config.yaml
time_shift_ms: 50
spec_augment: true
depths: [4, 4, 4, 4]
beta2: 0.95
precondition_frequency: 25
Rows from block 4 of a small sound classifier, named by matrix and row number. Rows with one number belong to one channel. Each number is 500 + 50 x the weight over its row's rms, rounded and kept within 0 to 999. All counts start at 0. Numbers have three digits each.
After each channel's rows are labels from the 100 clips, of 14848, where the channel reaches its highest value: "strongest on" is what is common among them. Only what is clearly more common there than usual is listed. The data: synthetic speech, music and everyday sounds put through simulated rooms and audio effects.
# c3: 3x3 conv, stride 2 (model.blocks.4.c3.weight, 144x96x3x3, each kernel summed), inputs 0-47
# c1: pointwise conv, stride 2 (model.blocks.4.c1.weight, 144x96x1x1), inputs 0-47

c3.3:454531518589517524510531591513487499518488519470431524488416460465507511567486502466487522479502495480537506596433562489571536490590428549509491
c1.3:472464461506453441416564452490446533520549596479427474480484511532483416562537496492479569515567478493516489595448455498474564467609477620469575
strongest on: short reverberation; everyday sound; reverberation time: 0.3 to 0.6 s

c3.6:409475516524453435526577472545457458463611488517439541503510626519454564505543476556527601553557524545537435540424525474594500434408451493504423
c1.6:387486471426503468537509495513403507467487488521463550567568556480436558500469449533523522500545501547514432481440588464550485462501407533513407
strongest on: everyday sound

c3.95:558436488483506539518588479533462446492404497530497449513426570469545476531520453580495406497475590463450522477531510391471432525508548415442493
c1.95:563424476494449538600552447555480461498462539450469488525501586449511515614508461512471447559554587505478543533549493487366405516501515461482561
strongest on: everyday sound

c3.7:505537399409563508483519471485527503491529508469502449587433376486468495541476565551499462471558490492499484519417490497657510466435583515511514
c1.7:601462455539525383548491484528453512564528493459447466578480486552473521559506579573472506532465462498417525491443471515580478480468469539484501
strongest on: dry

c3.107:468550526600545535563486476490641438593502552535486461488522453510385484422552579556464468507491564525493463535511564471505481480474530513508509
c1.107:521608483617544495494474505544633420534514480536472537482561487471454483446557502498447515493497603602475467485539602491550548470456509563448458
strongest on: band

c3.52:482546540524556494563500414485450453502525453395521466486511551568486532514585478525454505489516436616426449504475484476454563547427552452408483
c1.52:418549506535560472564433388555478475512479482488491481540515581453537466541561529530483516575623471616460459491462466462437642608503587497436491
strongest on: everyday sound

c3.4:534489471535639552570531531461529508518544440537542522466411517482517489512519518550560501489515400484465374569572524476520442487423463522554525
c1.4:485432501467588555543541521480490489484543480528526551519492489586536492503422463573549503442477390556509456569575528453569386497487512522558509
strongest on: band

c3.17:452439506456537470505484501528540536500491513502537567519500443551487566451471575636520368493565440454522404559508493408432447434492523476491450
c1.17:463484483466531460534507472487461462558475496583534551555486447616501566460477562562524432501516451431553403491527479448545482451492530580481378
strongest on: dry

c3.103:448534582573547486543494481529491403468517560614525469529497543479501608563488446437397496523422566525478573516429562423516500582477484563537464
c1.103:505558496590520460491496539489463430510492573563522526490535516466461607576578464536424451499423545536420547625484541381499439559464472543541408
strongest on: everyday sound

c3.125:456486496508485504566471522541442587558528468432447594466483512491562534469506469442496603454557490538531435459498471458515490538477443473505532
c1.125:561571451505514494468444559506472492545490430415519625446415565513520440485536537512486536469486454571499461456482480510486514498459490429532464
strongest on: everyday sound

c3.68:504509462506612483470449507481436425511549504558474509552485583522536536443443565531505496538404462398575473495570481493591428521411521540459628
c1.68:457462499461607422510427475495444433456530462440508544486515581491566595500435520554533461580440514495527499543501465483581482459468613485458565
strongest on: band

c3.131:468570531506556511566459465536580478531631554534583558445575499513478473489440518519500504561545538528474557466535516494559518525393506532554592
c1.131:471555518500582512572440474497563442510623556604535542529503474516516465511470491582518543552478516468520506483467505505548507538433510540529544
strongest on: band

c3.36:571442485428598453469524464497542482480451597502541582449476524459618556518402554513547466592519466520557576558487465477527450582503491515428527
c1.36:577423514507582460516486501472499424463458560538538514556448514479556567551471632561511546486446483481605546482538553441446481551513424452437554
strongest on: drums; number of effects: 0; dry

c3.20:517472475522619510472545509502536518387507452522482457424457547486590494462463436496479506435457550438495539438390503468439539538479471478560527
c1.20:461539414512489516521497502498535565420525431480471408455404506467561510492487431442534457500460551470485520416497453414445521435526560475551496
strongest on: band

c3.29:512536487589446551495474450533524517533453643540474522510542558528454493515482547466539524545451515463518444453470415507445472438465452488511484
c1.29:513512469449468515518495425529501532463405544549446487433475553407502485479535505444487477586503597462510468346457441474388451451463547500520423
strongest on: band

c3.43:543555548578540549438441450456540467624544528501502432527610520444417503532468467473515522475396408486505359435390552530555540494486479528484480
c1.43:509439541457450562464462440458470509531595533499480518484498525445429516503467458469472554465439493479530424455399470445515485502520454508510590
strongest on: band

c3.82:502462502550462525495474518535476535449547455580482481549502478406484530576538533456519437486507455610493557462556562489391473546527505493607605
c1.82:523500450530473538521481558545462495496494474532466471498475432498519554574573482472542431491451527567477585538606497453443465504462515490649595
strongest on: band; dry

c3.32:474471538548522506469471507469497471449569486536505549472500514556579470512566555435498511477453624489474462674532493493504458546528462532463538
c1.32:473552565535473501488470514537510445433515530506537494474431509558577502546521593444483536432435616510497453630534465492480447499542519526471629
strongest on: everyday sound

c3.9:478445451558541419477497495569492549473485446501507462491491525453565460517515543479461549520443470506480457433446564612454529569441499461573445
c1.9:460466521575598474471540491684432501461438474501488478430534485450549485452461522438481491524495537470439582422453496604496558524448517421573434
strongest on: band; dry

c3.86:557463544361563415535573484550504492567503452499556492423509536480523487502488534538539537451454500456396483383480470534481483458529527524539559
c1.86:558533529433531525492574519555493481582506476484558470471521507452526479464512501461582595469497449514410442426501549503473478457547525566555499
strongest on: speech; dry; distortion

c3.122:556428459462603564465521577525494455466505385427510515440495493578489477488577492543512525444566544505479508457477506548460443592489437517403487
c1.122:510478485469593509431462550432463543520549439447535421483455466560498444529502455523520508450538489536501484438559529447514452529515469499390523
strongest on: distortion; dry

c3.79:459472455582565411516519549504476540510477526610510432568459476459505452458435505529538496427515689449421497461498500418466410517412531499482541
c1.79:434376519555616461510505515516475575497365469598517447512486447478463424468354518478523451424515630451527448499423480434525472501472537479542455
strongest on: drums; reversed

c3.70:565448550507480566559502480422552496488512477496543481560457526625590518563450467391480430481508469512551463481509632477460464470465602523523518
c1.70:559528517517473531616546435437494551453572408487567517570462550553554536588523513458490395421451418499496585479598524480524479503470625504503509
strongest on: number of effects: 0

c3.59:425480531521458533512466441448526463502543467558460483547560508451507455467592613469467461460445548498490474486553531482519487523489487378525468
c1.59:382584518587452521473473500517426482568495415506431440605579519585522519436595600488462468502511558493503528480565551489492492514495493434529517
strongest on: band

c3.48:435511506441485501518551453464534553573507520608566427496684512546511443497455490434504467500478559493488431450418519422513487488601499513532437
c1.48:464482496428469522486579451498501523454447545535435529425637450516482464517451471507480443504440558418502503510430463496420494471605445465466435
strongest on: speech

c3.141:496517552543457439506455522404462567477434462505464471542427497370511455477431410577516455525528616460511532535537425561473548518460537500551565
c1.141:538499490451460411489422467404482535466464449518454481531451513440474388515388372622468499540549583466469470487474505554461509491486510541528598
strongest on: band

c3.135:485446508456516563414484491477546489463550473436508527510508492579619572523554611459529431465433480555454497543542584564435534535521516434426501
c1.135:450398532527463500473495501460461537528556495488509505483477521612593539511509592540504462387491461459474404517534587539488526579434495453447509
strongest on: dry; drums

c3.108:461500457405578470415437505517388542465568387474514563450450444462543450510513502552527547518504463453525460441581474509544513464532577531504597
c1.108:511551434438562511352486508535459492487489454451526594466517401424504482502500454500516589578553530494495440470567509514550515447496516482541510
strongest on: band

c3.11:478537537572475605444569473513512467546463532572526484499473457603534478477613471432493485533506519562516388603605510488420497561475436501611425
c1.11:427610444572494552415561469484469394458499536475461460528536500521471479494558487524501543559451543571526464527525517489440507407424487541471515
strongest on: band

c3.92:509490594468515504538439502495496477542451496513557508520438509549560507382535508437492404522484556624497394628501536471591522470532486413444480
c1.92:474483570485529506544452491520487446491507522528605459522486511509511546381503475446495496438489571594500413542527468485598479507481458444432414
strongest on: everyday sound; dry

c3.62:397499505554520458469460469547393387488490495474478481499568527457473461513477521438527389524477525538499500489433547447483452497553454657520471
c1.62:410541490530492472473507436507440459445482502401455461499532504517476469449500453452476358533436504436511541496429553467454534459496558623465485
strongest on: band

c3.76:519484539545508429512465457463425521518588555531464507515491507453493425488497472456405451474467516517411523503541564550526532598459498444506505
c1.76:514492475503498500523471464417486559446595540500417527499403504493519467557476454418361486493461528504434528447472501467560486537514477465458514
strongest on: band; dry

c3.40:520500461510552489512471550548503471506559469489485505489406486479522536504513479569504498558480445420519548528579521474423466519515474577520472
c1.40:498503472489512476501465521520479468428551487476444488471406474479499547501530489601533444552490470443490554517539481577404546526549462582568492
strongest on: band; number of effects: 0

c3.106:531578509535554523497540519525532455542576534529560508470550474494488476490527477412415528457409427481483609435570504481414532488505493466607466
c1.106:477533511561563514514490470530562505524589527534508526482513456514464486540501453421429491460419457475471635444564513412446487541563452409557476
strongest on: band

c3.80:478558537520462429487495418492484375475460520452458425582665471481472489458522567456507460541420475531534518477456552486479582506468560471459475
c1.80:516591591512457432489491480520514482478445545495445524591561507474455486491525510492410443564486475509484506545423628499420593469628503506507464
strongest on: dry; everyday sound

c3.78:505592395581597555457472577463528460490579509510566505438506473443476465534531503607606504502567461442523433565549531484571525510520541552501499
c1.78:521439455455528619464477564470463464480551539504541492460491499524548423489512468560597483494528525554516460476481524534511532535498531602479470
strongest on: band; dry

c3.60:498536492541411523413500514473571528611498501450509474591518509454457533512450579423462507545498518451567542498480518572473538624520574463426454
c1.60:453523499465384495432516501520512625636484463486517517579473542479515480514433512418524544521539516500567503498480469583427533625491566530468419
strongest on: distortion

c3.109:455458494478527412446548447509508491452573502512470514534505490450550457480512438502502431463413572604427574455573540476387507478544536536473370
c1.109:428503456476460420456465446622562479473658494505453512558469504450529463473525415479442410487450524604530532485529471500412547529548533507529485
strongest on: band

c3.112:466497511480536501476460519687463548418488462446480542484504440497484448463568523490550509518563527561509514490598543494474458488487485452539518
c1.112:495462476523483466492490506630459534427509472463519550442493400502524434475601520484538478514593538498496465571499537586459480432489468438518482
strongest on: dry

c3.73:563469428533505491490487595579452580495462482440477546495431500513519577456461443477528495529513428459618451574486464533534503487534457477449540
c1.73:515511499538492567568542556520434520454436505511405534521431498541477493480529459394455516535481475473620423498409459484548514465529412462467494
strongest on: short reverberation; reverberation time: 0.3 to 0.6 s

c3.12:577564539486522494508515490466417523477428572462419478475398547559621507601499530522437503394533414556501465456504524454406511475466479475509414
c1.12:547535436525457479556616490506474501437509539430523567460398483529580496532445519555475506452438444615532513482460531422475548519383497442495470
strongest on: everyday sound

c3.91:468538500523458435470472509451519512447509476539505496518555537481456455481487544435478463540429502532450347444446464454533469537393463506543449
c1.91:479522462506432500463526487540440561428557523407438484496574486510479491510460558431479437533364561517461438454429416445503454502529441464563459
strongest on: band

c3.99:512424526530500462473515465496552428487429567583515360447490484423505509561473468454483504462494605501428561479473519521511536467376482535555470
c1.99:536472550494524476494527632487613477414444512650489487448527503467473510540456546503496508455532618437487532454518553513472553410473486512551461
strongest on: band

c3.19:597487471508408563480517507502541451419503535501520435516572552566405424487570519426484482514539464517608632525523471438460489490535486488543509
c1.19:498398431501471557498510453568543483438508527549466453536564505516431442498515499464508486479487457469578597463464538479516433508550548436530509
strongest on: band; dry

c3.121:451499501582529588471447469565523431470626440523528501413508403523537499522545538425536540514464400496458460542534462485459525516456487452488467
c1.121:453611567605522615485399475616562492494571488528536451449519467483481488492468478445479501504485429574445509475489444466474545485425472503412453
strongest on: everyday sound